{
  "model": "contrastive audio-text model",
  "dataset": "phrases spoken by 400 fixed synthetic voices",
  "train_examples": 39062,
  "gain_aug_db": 10,
  "noise_aug": 0.01,
  "time_shift_ms": 100,
  "input": "waveform_16khz",
  "tokenizer": "word",
  "vocab_size": 208,
  "loss": "sigmoid",
  "embed_dim": 384,
  "encoder_arch": "transformer",
  "encoder_norm": "layernorm",
  "encoder_norm_position": "pre",
  "encoder_activation": "gelu",
  "encoder_head_dim": 64,
  "encoder_fused_qkv": false,
  "encoder_bias": "qkv",
  "encoder_qk_norm": false,
  "encoder_parallel_block": false,
  "encoder_moe": "expert_choice",
  "encoder_kv_group_size": 2,
  "encoder_num_experts": 32,
  "encoder_moe_every": 1,
  "encoder_expert_mlp_ratio": 1,
  "encoder_experts_per_token": 1,
  "encoder_shared_expert": false,
  "encoder_wave_strides": [5, 2, 2, 2, 2, 2],
  "encoder_subsampling": 2,
  "encoder_layers": 8,
  "encoder_width": 128,
  "encoder_positions": "learned",
  "encoder_pooling": "mean",
  "text_encoder_causal": true,
  "text_encoder_width": 192,
  "text_encoder_layers": 6,
  "text_encoder_norm": "rmsnorm",
  "text_encoder_norm_position": "pre",
  "text_encoder_activation": "relu",
  "text_encoder_mlp_ratio": 4,
  "text_encoder_head_dim": 64,
  "text_encoder_fused_qkv": true,
  "text_encoder_bias": "qkv",
  "text_encoder_qk_norm": false,
  "text_encoder_parallel_block": false,
  "text_encoder_inner_norm": false,
  "text_encoder_positions": "learned",
  "residual_init": "none",
  "optimizer": "normuon",
  "muon_scale": "match_rms_adamw",
  "learning_rate": 0.0031,
  "momentum": 0.9,
  "nesterov": true,
  "orthogonalizer": "newton_schulz_5",
  "adamw_lr_other_params": 0.0016,
  "max_grad_norm": 1.0,
  "max_steps": 5400,
  "batch_size": 256,
  "epochs": 35.4,
  "lr_schedule": "cosine",
  "final_lr_fraction": 0,
  "warmup_steps": 270,
  "weight_decay": 0.1,
  "adamw_weight_decay_other_params": 0.05
}
Rows from expert 15 of block 5 of the audio encoder, named by matrix and row number. Rows with one number belong to one neuron. Each number is 128 + 32 x the weight over its row's rms, rounded and kept within 0 to 255. All counts start at 0. After the name is the row's rms in percent of the matrix's.
# up: expert up (encoder.blocks.5.mlp.up, 32x128x128), inputs 0-127
# down: expert down (encoder.blocks.5.mlp.down, 32x128x128, transposed), outputs 0-127
up.3 091 [122 127 139 169 119 117 103  66 123 146 129 165 158 143 106 104 159  85 158 110 152 106 139 120 123 104 112 112  80 165 134 118 192 150  95 155  99 107 138  95 146 130  95 143 189 140 112 145 106  95 101  72 126 129 130 139 114 112 115 149 157 118  74 129  82 137 122 149 116 145 130 158  80 151 104 160 203  96  35 101 122 116 135 150 146 101 132 200 110 151 157  95 126 120  91  90 129 193 185 132 101 144 104 149 208  93 171 123 136  71 181  53 151 153 160 129 116 170 174  69 131 144  87 151  90 120 109 183]
up.4 096 [ 98 100 189 114 136 169 133 145 125 166 135 115 119 182 132 140 151 126 136  90  94 118 180 129  93 111 130 155 150  83  98 114 204  94 126 163 102 119 107 127 100 159 156 176 159  81  83  75  85 143 128 104 122  56 125 159 139 138 140 189 128 169 130 145  53 154 186 175 166  61 146 143 120 115 152 181 102 167 112  83 114 136 117 157 104 136 106  82 120 152 147  97  98 129 105 149 132 145 133 140 130  85 168 172 158 210 145 173 124 173 111 128 144  56  47 131 131 142  95 105 128 121 126 120  88 145 135 158]
up.5 095 [127 110 117 151 110 154 107  95 142 214 147 137 122 149  99 114 132 142 146 121  97 161 146  95 109 144 158 146 164 106 177 137 139 104 112 158 106 152 159  66 179 157 165 139 107 109 121  99  89 142  88  56 136  85  82 115  95 140  85 196 173 163 127 131 151 161 113 123 134  43 133 104 187 134 141 127  44  65 157 109  84 155 120 135 140 182 118  62 161 121 134 139 125  97 140  95 181 115  68 119 105  54 107 151 110 128 153 132 117 142 109 141 130 161 174  87 145 110 140 140  92 181 115 116  94 121  89 171]
up.6 107 [ 75  92  99  80 144 163 145 124 155  61 185 115  90 141 106 105 146 172  85 103 134 144 172 129 108 142 100  99 108 111 117  85 218 187 126  97 113 111 147 102 142 153 203 138  95  80 156 130 158 110 147  91 117 148 107 137  88 100 119  92 107 182 146 152 121 128 187 148 171 115 135  89 173 151 140 157 143  99 133 116 154  70 170 155 148 124  81 145 200 141 117 170  92 126 124  95 101 133 159 116 118  97 141 164 134 161 156 140 115 113  95 139 104  77 170 157  83 141 106 114 150 136 146  45 126  82 171 173]
up.7 114 [ 91 103 156 106 176  80  90 107 156 123 130 215  98 147  97 158 128 164 154 132  89  35 106  99  78 140 159 150 112 154 151 165 143 115 147 107 110 105 192 172 165 126 127 173 135 132 157 122  99 116 129 106 130 126 157 123 189 136 139 126 181  91 102 172 191 159 155 138  79 122 209 157 115 134 140 121 115 142 113 160  74 176 125 150 106 170 140 107  72 116  92 153  86 179 149  89 120 107  87  87  87 101 131 137 141 137 146  78 127 112 114 102 112 123 101 117 111 123 139 103 115  52 145 203 123 147 115  92]
up.8 108 [118 160 147 210 154 148 153 135  93  94 131 166 166 103 160  89  96 140  78  84 117 108 151  82  90 117 107 119 170 158 150 123 130 142 103 144 135 156 144  93 148 147 101 208  93 140 138 153  88  83 156  66  88 111 136 200 142  78 116 134 142 152 103 150 126 138 135 104 172 145  68 148 101 182 149 137 108 150 126  70 113 126  87 184 188 120 116 152 103 190 125  88 169  78  95 134 129  34 145 156 131 117 113 134  52 118  92  96  96 125 157 105 175 154 128 134 143 111 165 134 145  87 108 143 137 104 139 129]
up.9 102 [135 135 155 189  91 123 164  84 161 116 128  35 173 135 128 112  93  87  63 102 119 134 139 122 114 121 122 152 120  84  90 111 124 125 157 191 153 159 122 104 123 150 143 113 107 154 185 134 186 126 137 100  99  76 118  94 138 138  70 125  81  88 114  42 122 207 135  93 161 160 143  82 153 177 172 173 121 131 172 117  96 183 164 150 106 154  99 142 149 149 113 152 123 114 122 143 131  84 139 160 156 161 123  91 121  80 163  90 134 115 126 142 152  73  54 133 114 135 116 143 126 148  84 144 164 108 107 188]
up.10 113 [116 146  96  87 155  91 144 121 176  91 119 208 125 109 119 135 121 161  97  89 110 158 200 133  81 109 229  82 133 158 112 148 122 126 154 127 120 158  82 162 148  90 136 155 160 110 174 201  84 113 119 125 108 175 134 131  79 145 161 174  96 137 112 155 137 133 128 132 108 103  94  89  89  86 165  95 140 131 124 185 129 165  88 154 112 130 154 128 124 118  90 111 131 134  86 111  90 184 139 114 130 131 167 160  79 133  68 108 113 189  94 125  82 157 136 112 142 142 147  93 126  77 107 227 139 128 142 141]
up.11 101 [ 94 122 111 151 101 131 108 178 126  62 156 124 113  97 151 143 150 126 109 143 118 137 155 119 166 119 122  97 118 179 142 131 179 171  83 145 149 138   7 162 152  86 197  77 175 121 118 105 135 105 189 136 101 151 127 112 175 130  80 133 127 126 176 154 118  89 152 137 164 151 127 112  74 150 126 161 159  91 167 154 140 115  87  89 133 112  75 126 126 137 150 128 137 122 111 142 157 168 166 115  96 137  79 145 100  55 108 115 121  82 146 135  82 115 157 171 127 141 128 117 200  56 134 182 162 184 129 105]
up.12 088 [124 101 138 166 121 187 122 136 124 148 194 124  87 151 141 146 102 135 122 118 112 153 153 110  98 105 128 108  97 147  95 128 149 105 119 154 146 136 134  93  67 126 152 135  92 150 119  99 170 162 152 123 107  67 164 173 155 188 101 132 133 125 107 156 133 132 152 151  43 148  84 124 198 129 117 145 124 136 143  88 242 159 138 114 154  85 131 131 115 139 163  93 131 171 174 143  97  97 151 124 144  99  73 122  89 121  56 111 103  53 121 140 176  99  64 144  97 133 145  84 149  65 190  94 112 143 103 145]
up.13 105 [ 86  76 150 143 126 102 115 133 136 130 140 117 166  94 169 132  95 143  96 208 145  97 154 146 157  71  90 139 152 145 114  87 113 128  88 116 124 177 107 122 118  74 139  99  95 118 194 158 238  76 135 160 107 116 117  72 158 127 132  95 123  68  88 110 128 140 111 197 197 169 103 141 149 138 127 139 111 163 157 143 151 103 115 137 150 168  56 122 120 107 154 116 145 107  99  78  82 124 166 127 163 123 116 127 114  76 174  83 106 112 145 150 144 147 111 101 113 118 158 135 176 180  57 135 133 170 140 113]
up.14 103 [231 122 156 108 174 121 116 119 104 155  95 176 102 188 114 110 134 114 111  93  89 105 131 154 166 158 150 135 101 134 126 137 125  83 103 160  95 151 114  90 119 178 197 134 130 117 155 170 112  86 127  33 132 118 138 189 105 119 169 142 131 119 152 148  90 109  38  96 122 134  71 143 158 119  81  49 103 160 139 142 152 134 135 141  93 164 144 104 152 118 133  94 153 123 127 158 186 122  78 121 128 109 106 135 140 106  90 138 179 164  77  76 133  95 172 121  94  96 114 187 120 148 136 153 144 151 119 165]
up.15 096 [160 138 137 118  91  90 124 101 159 130 154 107 136 109 176 157 115 112 140 114  69 148 119 104 105 156 157 156 131  77 165 175 134  98 103 106  81 114 193 145  89 160 135 128 118 152 143 137 156 133 123 125 138  60 115  96 120 147 146 106 114 108 135 173 124 129 154 126 154 169 153 136 171 134 134 142 133  64 150  54 133 188  76 183 109 192  67 107 101 146 169 150  97  98 144 136 117 182 159 119 151 175 105 126 180 118 121 179 135  89 120 140 176 152 121 163 118 107  67  64 143 129 243  91 119 138 129  92]
up.16 104 [147 184 142 105  93 106 149 168 116 179 113 119  54  55 103 111 131 108 140 127 172 126 119 119 164  89 119 144 148  88  89 125 132 126 162 191 144 123 102 158 127 129  61 116 115  80 161 111 107 119  97 131  90 105 167 185 121 154 120 146 124 101  69 158 144 126 134  96 123  88 157 100  70 193  40 178 158  63  86  96 104 134 171 150 135 131 148 141 148 127 117 164  95  73 163 153  97 198 163 164 143  97 166 122 146 102 131 143 185 127 155 129 142 152  93  72  86 133 116 127 111 115 150 145 159 163 139 145]
up.17 100 [115 147  95 105 166 104 128 147  92 115  91 165 154 140 126 179 125 100 113 111 168 109 158 131 145 131 151  92 144 185  97 185 149 155 109 123 117 150 100 106 128 104 146  76 123 152 167 205  90 192 136 128 105  69 108 106 157 114 124 214 138 137  98 168 175 122 126  66 151  86  76 159 142 116 209 128 127 168 122  82 141 138  73 117 122 107  63 122 107 138 122 169 167 102 148 111 123  92 143  92 118  62 120 120 134  88 105 175  89 150 118 127 186 146 141 152  71 100 122 125  95 121 130  77  79 171 120  89]
up.18 102 [ 85  81 157 122 111 127 100 154 120 150 167  93  88 131 115 133 125 166 139 129 162 121 161 115 101 170 154 141 124 119  95 152  91 128 129 167 135  73 122 140 142 160 174 191  76 118 118  83 126 142 185 149  60 145 116 132 108  96  87 100 127 147  79 125 139 123 146 134 156  99  79 180 182 128 109 101 179  72 123 187 103  72 111 199  77 158 103 147 126  94 140 158 156 159  84 130 195 125  67 134 164 137 147 135 171 177 118 124 141 173  66 156 118 108 131 159 136 126  80  94  84  98  72 110 150 123 124 183]
up.19 112 [146 130  87  57 230 157 148 151 107 172  94 128 106 123 120  81  93 153  99 142  87 144 171 126 109 139 165 153 131  96 164 114  81 163 120 131 125 149 169 138 171 111 122 177 124 203  53  51 129 143 119 124 132 135  94  77 117  97 107 173 107  89 114  97 120  93 104 102 103 140  74 147 159 166 171 125 123 125 136 109 145 157 104  53 152 112 180  96 113 180 125 171 144 157 151 144 153 167  77 100 131 160 134 161 114 125 146 171 129 104 177 110 112 109 111  89  80 111 130  98 144 101 137 171 155 156 148  85]
up.20 107 [167  98 131 147 123 145 165 125 145  52 155 141 151 160 203 115 101  97 134 191 148 128 138  94  82 146 137 149  88 126 148 123 149 115  94 110 110 141 183 166 170 145 115 123 115 146  85  92 122 135 139 127  54 120 166 147 116  91 191  80 168 101 192 118 159 108 116 109  95  99  93 134 164  88  78 131 143 104 138 119  91 162 170  96 171 103  90 109 159 117 177 112 176 114 124 144 106 120  92 149 123 180 153 155 123  91 162 149 217  83 163 127 117 122  84 106 104  71 182  56 135 122 120  89 112 115 134 147]
up.21 096 [ 99 104 137  89 156 194 120  91 148 116  69 114 145 166  69 114  53 101 157 107 150 140 153  79 207  63 109 107 122 115  95 157 174 191 130  82 162 128 164 143 127 114  99  66 131 180 156 134  97 202 170  25  80  78 116  86 124 128 160 128 135  84 172 158 150 102 122 120 165 163 106  95 138 128 110 136 179 107 147 104 137 115 154 146 116 134 138 156 114 136  83  93 113 104 104 132 148 106 118 146 148 122  86 155 135 138 120 113 112 133 131 174 137  94 125 164  63 143 128 117 145 144 159 128 130 128 160  76]
up.22 099 [101 104 128 156 201 170  99 131 157 156  73 142 160 149 120  85 145 176 142 138 161 133 140 160 106 102 168 135 100 139  82 110 100  82 145 124 169 131 134 101 203 201  59 135 151 108  97  99 146 182  88 105  81 157  89 134 145 205 122 123 131 128 138  86  53 160  77 179 103 114 157 136 121  87 114  91  99 160 138 122 110 117 137 130  68 125 114 165 197  94  89  87 154 115  94 156 135  79  69 111 146 145 132 137 116  64 151 121 146 138 108 161 145  85 160 161 145 121 114 109 140 150 150 145  84 112 130 112]
up.23 104 [163  98 137 104  76  86 145 128  86 120 138 121 140 125 154 140 143 113 116 120  96 126 154 158 155 123 120 103 151 157 104 123  78 171 151 118 114 117 133 126  30 124 101  71 102 150  80  64 101 149  84  83 148 121 134 159 153 183 142  74  84 129 112 158  27 111 141 123 144  92 164 165 161 141 181  94 151 170 134 153 124 154 163 196 106 162 214 185 104  81  94 128 115 185 117 103 106 114 105 158 128 152 157 132 167 111 134 145 151 154 110 103  82 146 144 132 187 113 139 168 112 102 142  81 116 123 155 154]
up.24 097 [ 81 129 123 130  88 177  65 135 100 118 134 134 166  72 108 111 117 141 105 120 145 104 129 159 176 115 174 179 159 119 143 134  62 173 129  63 169  78 167 151 123 149 138 151 122 100  64 116 114 118 117 175 157 105 158 188 131 133 114 180 107  91 118 156 110 167 158  94 185  84  90 150 111 134 121 125 188 143  99 115 161 166 122 115 108  73 153 182 138 165 150 113  99 182  93 121 109 140 122 168 129  93 134  77 197 128 102 130  95  67  82 104 107 138 162  86 157 158 133 105 144  96 133 142  85 114 113 195]
up.25 096 [112 153  98 155 105 114  82 164 117 101  73 118 164 136 182 161 179 153 167 171 137 123 125 102 201 116 179 170 172 145 100 149 117 141 170  93 104  97 158 193  72 113  75  98  81 106 149 133 134 182 125 125  89 146 205 145 132 134 146 122 137  96 147  91 119 151 174 136 174 191 116 119  96  77 140  83 176  86 105  85 140 146 120  95 116 102 119 120 113 182 138 127  90 120 161 182 107 158  95 130 138  75 137  85 161 128 138 104 120  50 144 122 140 101 113 120  91 113 110 124  86 125 167 186 103 138 135 158]
up.26 103 [ 87 211 155 169 144  61 160  77 118 110 176  78 101 167 100 155  72 152  81 120  94  63 136  72 115 131 100 107 160  74  94 136 137 116 130  87 137 100 138 111 139  77 127 135 183 139 168 137  83  71 104  97 186 153 142 135 107 123 155 157 151 143 127 193  90  80 177 120 156 127 185 186 175 156 181 141 122 137 150 122 112 124 169 121 155  89 148 153 123 122 119 121 132 163  82 175 120 161 142  95  92 127 124 114 157 163 144 114 155 112 109 167 120 139 136 130  99 105 141 150 132 102  42 138 157 154 141 136]
up.27 094 [180 140 121 137 147  68  84 121 137 140 116 111 137 191 135 101 134 101 126 152 121  98 138 124 155 207  86  46 183 105 129 173 117 122 126 154  76 153 133 148 181  84 134  83 144 196  91 143 122  64  99  96 137 177 164 128 106  62 104 146 153 148 134 164 143 140  87 192 115 130 102  96 135 162 171 166 120  92 117 111  84 131 145 149 143 135  82  42 172 133 157 110 137 123 110 112  86 149 150 111 132 128 149 155 148 153  97  96 152 164  90 124 157 171 122  87  93 130 147  82 109 101 171 153 161 144  81 168]
down.3 084 [ 64 151  63 149 177 164 117 156 195 123  96 128  98  94 123 160 108 115 174 138 133 120  68 109 157 182 124  83 121  93 106 150 104 153 116 117 128 126  92 162 169 149 144 114  67 140 141  79 105 113  88 117 133 139 127 104 148 103 126 119 115  71  97 160 119  86 152 133 126 185 184  72 182 119 148 171 132 119 105  58 101  64  93 116 155 127 149  72  77 163 167 114 122 165 133 167 138 134 196  81  86 151 134 133 171 133 119 104 164 153 129 142  93 159 106 131 123 115  77 179 140 161 179 112 131 117 158 174]
down.4 098 [160 144 137 142 129 148 138 197 127  95 137 116 118 130  98 152 188 106 109 171 174 200 138 172 136  62 161 140 141  97 102 150 117 108 112  42 102 138 135 152 151 101 138 100  85 110 114 185 201 166  58 177 107 120 120 148 150 147 107 157 169 148 127  64 116 151  87 142  89 116 146 106 192 145 135 132 132  91  99  82 165 102  87 144 100  73 141  93 120 164 121 135 120 159  98 121 141  83 156 120  87  98 125  80 105 135 100 136 165 107 129 158 125  97 182 103  92 180 105  53  77 131 163 133 109 136 134 133]
down.5 083 [101  84 129 165 120 119 123 146  77 146 166 136  94  94 136 198  92 121  85 118 108 134 189 101 115  84 141 178  89  82  73 112 142 120 134  71 166  71 155 131 168 105 153 105 180 163 121 158 155 119 150 151 131 164 145 198 104  64  93 144 129 133 145 119 144  81 101 138 119 150 121 155 150  87 102 206 128 188 124 136 168 122 152 160 114 139 161 158  98 123 144 133 134 134 137 109  98  65 187 109 122 157 131 167  89 154  53 106 115 158  98 165 130  92 176 112 171 121 112 177 151  68 163 152 142 139 151 147]
down.6 114 [167 108 181 142 142  97  65 141 150 145 140 131 170 134 156 120 128 124 163 106 135 107 126 132 139 181 184  65  93 112  90 102 137 131 112 156 154 178 139  69 162  76 121 134  98  78  72 180 113 138  42 100 122 164 116 199 121  88 122  74 137 107 137  70 151 127 118 132 134 133 127 152 173  81  95 107 148 132 200 132 148 113 149 165 146 124  97 112 190 101  94 107 149 125 110 154 125 232 151 118 107 105 132 181 165 129 100 131 118 116  86 122 127  79 157  83 128 110 117 111 154 130 180 173 145 155 148 133]
down.7 123 [149 127  55 101 107 158  88 199 123  93 100 102 132 138 107  76  87  74 118 160 170 142 137  94 123 135 179 123 181  94 145 110 103  80  86 134 105 129 123 160 106 141  76 106 117 184 179 113 135 120 105 141 139  82 165 126  64 104 165 121  72 142 150 137 117  96 119  53 122  71 168 123 142 134  97 183 135 122 138 166 196 122 185 170 143 165 125 150 158 131 142  82 139 150 143 132 152 153 155 165 222 158 111  99 133 164 125 119 127 142 107 116 151 120 144 104 165 105 143 137 158 142 143  48 125 119 179 121]
down.8 109 [103 168  75  81 190 139 118 179 195 106  87  87  83 129 128 182 154 138 120 135 100 125 132 105 140 172 119 127  70 123 105 137 143 162 152 162 126 169 110 117 160  60 169  89 145 118 121 100 193 169 120 177 133 180 176  79 124 132  83 128 153  69  97 150 166  96 108 175 109 116 162 107  96 122 106 160 120 113  90 119 106 135 153 121 117 169 136 100 175 177 144 150 117 160 190  90 135 157 156 104 142 129 169 182 126 141 154 157 103 148  93 142 113  94 151 174  63  70 129  92 174 141 127 139 100 165 107 106]
down.9 104 [112 100 164 144  74 108  86  93 142 131 187 108 135 164 113 161 137 160 134  99 136 170 132 165  92 138 126 168 143 128 104  88 103 107 130  97 102 114 130 145 156  74 164 126  97 113 112 169 181 120  88 119 163 147 116 136 134 108 114 228 151 165 124  72 157  99 110 162 101 112 157 206 115 142  62 126 132  95  90 147 105 129  72 128 125 169 108 169 178 119 102 150 153 116 111  78  92 168  65 217 156  58 140 138 142 158 128 148 127 134  77 118 136 108 160 157 110  88 167 147 130  92 140 145 130 189 108 100]
down.10 131 [158 165 106 124 101 113 111 178 124 112  77  97 146 115  82  69 143  80 162 141  98  68 102 124  95 140 108 135 117 142 123 101 151 135 194 150 131 106 147 157 111 142 116 118 140 150 158 101 163 120 151 102 140 120 129 146  57 152  94 100 135 107 161 158 167 194 149 110  60 170 104 167 138 131 104 106 144 115 138  81 148 179 153 138 196 122 100 108 205 151 200  99 121 194 138  60  69 137 108 148 149 177  64 130 122 108 125  80 138  79 136 106 145 117 126 175 133 149 127  82 116 182 151 108  85 129 141  92]
down.11 106 [135 163  95 141 146  90 130 148 113  83  82 116 176  90 116 113 168 109 171 119 166  70  76 158  98 148 142  65 102 146 112 143  99 101 157  99 107  47 141 118 133 195  88 125  93 110  66 157 198 126 100  92 145 193 152 148 133 105 163 116  96 128 102 149 208 135 116 138 147 130 124 163 126 158 115 165 123 112 144  89 120 122 190  82 131 171 141 143 142 169 169 141 142 134 130 121 193  98 139  80 166 114 140 156 147 162 131 133 145 199 126 129 132  55  72 100 123  76  90 127 131  82 130 149 155 110 132 132]
down.12 085 [171 168  48  60 185 169 147 135 118 136 156 124 134 155 124 196 144 153 100 143 114 166  67 128  85 155 172 161  70  64 179  97 152 106 156 102 117 160 124 109 196  90 173  76 123 134 140  83 146 137 114 114 125 119  60  96 133  99 161 136  90 155 173 112 109 134 114 142 152  68 127  75  99  84 175 146 125 135 145 141 171 170 101 103 160 120 150 142 107  90 113 141 126 105 118 109 142 182 116 132 160 117 167 186 161 159 128 174 123 111 121 121 127 168 138 152  77 161 138  93 113 139 128 110 119 189  93 104]
down.13 100 [104  77 120 136  55 115 134 133 124 109 100 142 165 128 127  67 106 107 124  22 130  89  99 162 133 157 113 163 115 109 116 106  39 125 130 133 124 149 110 103 144 111 139 163 112  88 111 159 132 144 140 114 130 238 147 155 170 159  83 159 132  98 101 102 146 131 161 125 148  79 160 141 157  95 162 103 143 129 154 143 135 127 120  92  89 118 110 144 181 126 112 190 169 124 167 176 154 177 114 127 178  97 107 119 167 123 122 188 161 164  90  79 119 128 103 158 143 163 166 173 133  93 117 154 165 111 187  87]
down.14 117 [125 193 123 112 118 134  97 134 118 151 163 155 172  95 106 125 142 111 114 119 107 158 149 128 138 106 140 132  47 132 127 108 190 176 174 157  99  56  85 138 155  99  93 121 177 102 168 146 130  96 103  88 143 142 115  45 131 151 174 153 142 132 117 167 117 174  77 188 117 163 125 110  90 158 150 152 139 144  99 101 157 117 106 153  65 145  93 113 114  77 129 122 174 163 187  68  93 109 122  97 158  99 118 168 130  88  64 110 134  88 124 185 127 175  75 181 138  86 148 120 137 123 121 144  77 112 151 156]
down.15 077 [120 102 157 162 108 112 184 102 119 136  60 154  56 206 108 162 125 140 113  89 136 100 144 185 126 131 153  95 110  71 133 171  41 113 149 102  93 159 171 139 107 135 170 168 115 130 163 152 143 130 133 168 150 207 125 108 101 119 147 108 128 166 136 124 114 152  96 129 179 151 134 135 137 123 131 147 125 156 167 137 198 151 128 144 154  79 147 161  94 141 150  98 114 128  88  89 142  91 142  60 131 188 153 175 152 195 134 153 140 133  82 184 140 192 110 115  91 118 127 133 107  94 122 104 138 134  64 113]
down.16 107 [102 106 158 199 113 119 151 161 101 166  92 104 103 114 163 152 125 105 132 188 142 129 101 162 120  93  82 163 113 131 158 121 154 130 144 155 167  72 137 151 114 108 177 109 126 102 122 141 123 105 135 126 173 123 102  50 170 151 182 117 131 172 112 149 104  71 115 130 107 132  96 166 154 161  89 156 162 126  86 103 160 121 104  88  77 129  87 151 128 140 163  92 128 125 131 166 105  83  95 117 118 144 181 118 174 202 150  54 156 114  79  65 110 157 194 114 132  95 136 138 124 104  47 142 145  98 141 194]
down.17 110 [135 104 139  96 140 147 109 117 114  73  67 167 116  90 158  95 127 103 166  98 154 102 160 135 111 183 138 115 121  95 132 132 131 170 157 178 158  95  72 124 140  74 151  81 144  97  96 141 144 157 192  88 183 127 125 136 209  55 155 106 173 161 113 199 122  89 147 156 149 157 164 120 123  64 136 138 133 156 159 159 132 142 159  52 134  99  94 134  94 100  72 171 108 176 104 140 127 100 163 147 155 138 107 139  89 114  91  86 134 117 136 144 160 184 148 121  66 142  63 120 152 158 144 109 144 127 130 132]
down.18 098 [162 119 138 158 120 137 145 100  78  84 133 150 119  82  66  78 157  96 127  90  86 164 131  54 126 141 185 124 139 171 113  89 163 164 182 138 158 119 119  70 162  92 143 111 104 109 165 136 136  77 138 126 173 143  95 150  40 155  85 101 197 111 109 121 138 187 118 133 146 121 203 133 117  90 121 117 142 103 124 135 141 132 133 105 200  96 177 132 145  63 160 105  82 144 119 100 123 148 128  93 118  75 165  83 121 202  73 119  87 109 109 109 146 152 145 109 126 138  94 128 165 125 124 157 101 146 140 123]
down.19 097 [134 115 115 143  89 113 117 115 115 104 138 173 169 169 153 167 110 104 151 103 110 125 180 122 146  92  81 140  72 146 129 121 164  80 152 133 110 114  59 151  68 157 169 113 127  40 133 113 136  68 149 161  82 108  75 143  44 130 144 131  88 137 142 126 164  84 143 152  88 168 148 121 140 114  93 113 102 166 124 199 132 125 149 150 172 124 140 183 161  55 129 132  98 103 127 147 193  95 118 147  89  75 146 142 173  97 115 154 163 108 174 159 177 120 161 145 132 147 104 135 146 129  63  93 122 109 171 139]
down.20 105 [158  96 121  48  57 133 132 103 156 119 136 126 165 137 172 144  80  87 158 100 138 166 121 141 173 141 167 165 106 144 146 167  82 115 116 100  94 135 164 121 146 106 109  97 114 154 118 117 114 234 130 128 143 153 122  40 135 135 165  24 107 118 149 138  58 165 113 157 135 129 155 150 112 115 167 119 142 154 148 207  71  78 137 107 107 139 115  74 104 127  97 101  90 181 153 153 110 169 159 112 145  95 141 129 124 101  93 155 145  99 170 127 177 124  85 113 116  98 107 115 140 159 123 116  94 135 110 130]
down.21 094 [ 93  80 105 127 129 143 133 163 116  91  98 154 157 140 154 159 131 106 121  60  87  55 143  90 138 108 126 140 116 137 114 154  77 116 140 115 151 163  79 137 158 116 148 153 136 148 148 125 120 114 104 156 154 144 140 104 170  89 133  99 131 127  88  76 113 115 137 115 105 126 139 180 135 137  77 155 129 114 132 149 130 100 129 138 122 103  90 155 110 107 146 113 125  65  95 151 120 109 224 125  73 139 181 179 108 135  72 174 169 146 149  95  81 219 157 118  93 110 152 151 169 188  77 111 133 176 217  69]
down.22 101 [116 166  78 155 109 135 125  88  70  96 125 118 132 124 121 136 113 151 120  97  95 127 148  86 132 168 116 118 124 144 126  96 171 123  91 141  96 116 111 163 126  74 170  94 161 107 165 105 113 157  74 189  88 139 148  94 118 146 162 157  75  97 137 104 116 126 127 164 143 136 117 149  85 145 188 148  93 159  85 158 197 147 159 188 146  90 144 165  74 142 130 133 175 124 132 124 118 146 160 146 104  95  59 134 100 144 104 184  80 106 122  85 131 116 103  82 102 230 147 144 107 198 178 114 114 151 131  54]
down.23 078 [ 78  95  93 121 147 111 175 121  95 139 106 190 175  81 112 116 113 114 165 148 154 178  62  74 114 140 157 136 129  72 169 122  98 124 106 178 159 118 138 136  98  70 150 153  78 134 149  98 139 163 100 128 111 132 145  75 122  91 124 146 157 139 160 131 151 129 117 133 105 106 140 111 106 190 172  99 141 165 106 156 144 131 161 143  74 166 119 111 114 146 147 124 100 168 190 178 117 134  87 175 139 183 104  61  49  93 129 149 178  91 123 163 160 121 159 104 144 189  67  99  99 132 104  99 107  80 121 158]
down.24 090 [105 116 161 111 114 145 116 155 143 168 104 175 144 125 117 147 135  96 104 144 122 106 123  66 173 139 155  35 137  76  94 158 138 112 116 131 145 209 166 110 129 138 136  99 109  84 124 127 130 146 136  84 105 130 123 188 101  34 162 170 128 143 156 143  81 154 121 127  53 110 113 104 131 128 190 195 124 143 162  90  81 143 110  41 122 160 201 125  98 139 113 119 172 151 177 127  83 107 150  85 133 143 119  99 134 108 188 140 153  88 120 122 141 138  73 136 178 122 138 123  98 105 122 109 135 159  95  99]
down.25 087 [146  50 139 140 143 128 193 136 149 155  97 146 146 146  61 131 102 163  79 186 121  62 115 121 108  92 155 145 152 100 149 185 104 181 122 164 155 161 143  92 152 174 146 152 133 151 139 104  86 106  86 111 143  81 127 111 103 135 129 147 153 163 156 185 101 124 114 119  30 103 152 158 160  92 124 132  64 137  82 132  91  81 140 110 168 170 111 189 145 117 136 118 148  96  68 101 147  78 131 175 187 144  99 165 150 119 145 138 152 135 160 103  86  90 126 121 155 167 152 132 118 118 139  80  85 131 103  99]
down.26 104 [173 105 112 166 137 122  57 116 117 120  69  98 137 103 158 167 177 157 132 148 139 189 142 141 147 111 145  84  84 150 103 110  80 110 191 171 118 120 178  97  65 184 136 129 118 129 134 111 171 104 143 104 139 113  33  99 101 105  19 151  99  83 143 166 142 173 151 134 174 114 127  94 169 163 159 136  80  95 140  94 162 153 141 123  98 152 149 117 209  96 145 104 152 103 129 130  95 134 132 184 128 119 147  93 117 138 140 165 153 119  58 141 116 162 105 131 104 119 133 144 138 113 116 120 136 112 176 148]
down.27 089 [102 179  80 139 119 126  98  77 143  68 105 132 134  80 110 114 153 170 143 151 154 117 127 139  77 100 115 126 117 116  96 119 140  91 126 146 129 116 175 165  66 171 123 212 146  99 208 132 119 130 179  89 103  94 143 110 167 186 113 155 109  94  66 125 149 167 149  83 139 123 103 159 123  97 118  79 131 135 125  74 144 107 134 157 129 116  90 108 126  68 112 156 108 159 168 115 180 128 127 183 114  89 175 110 143  97 151 108 131 112 131 124  41 167 191 118 113  95 179 152 158 163  80 138 126 108 176 158]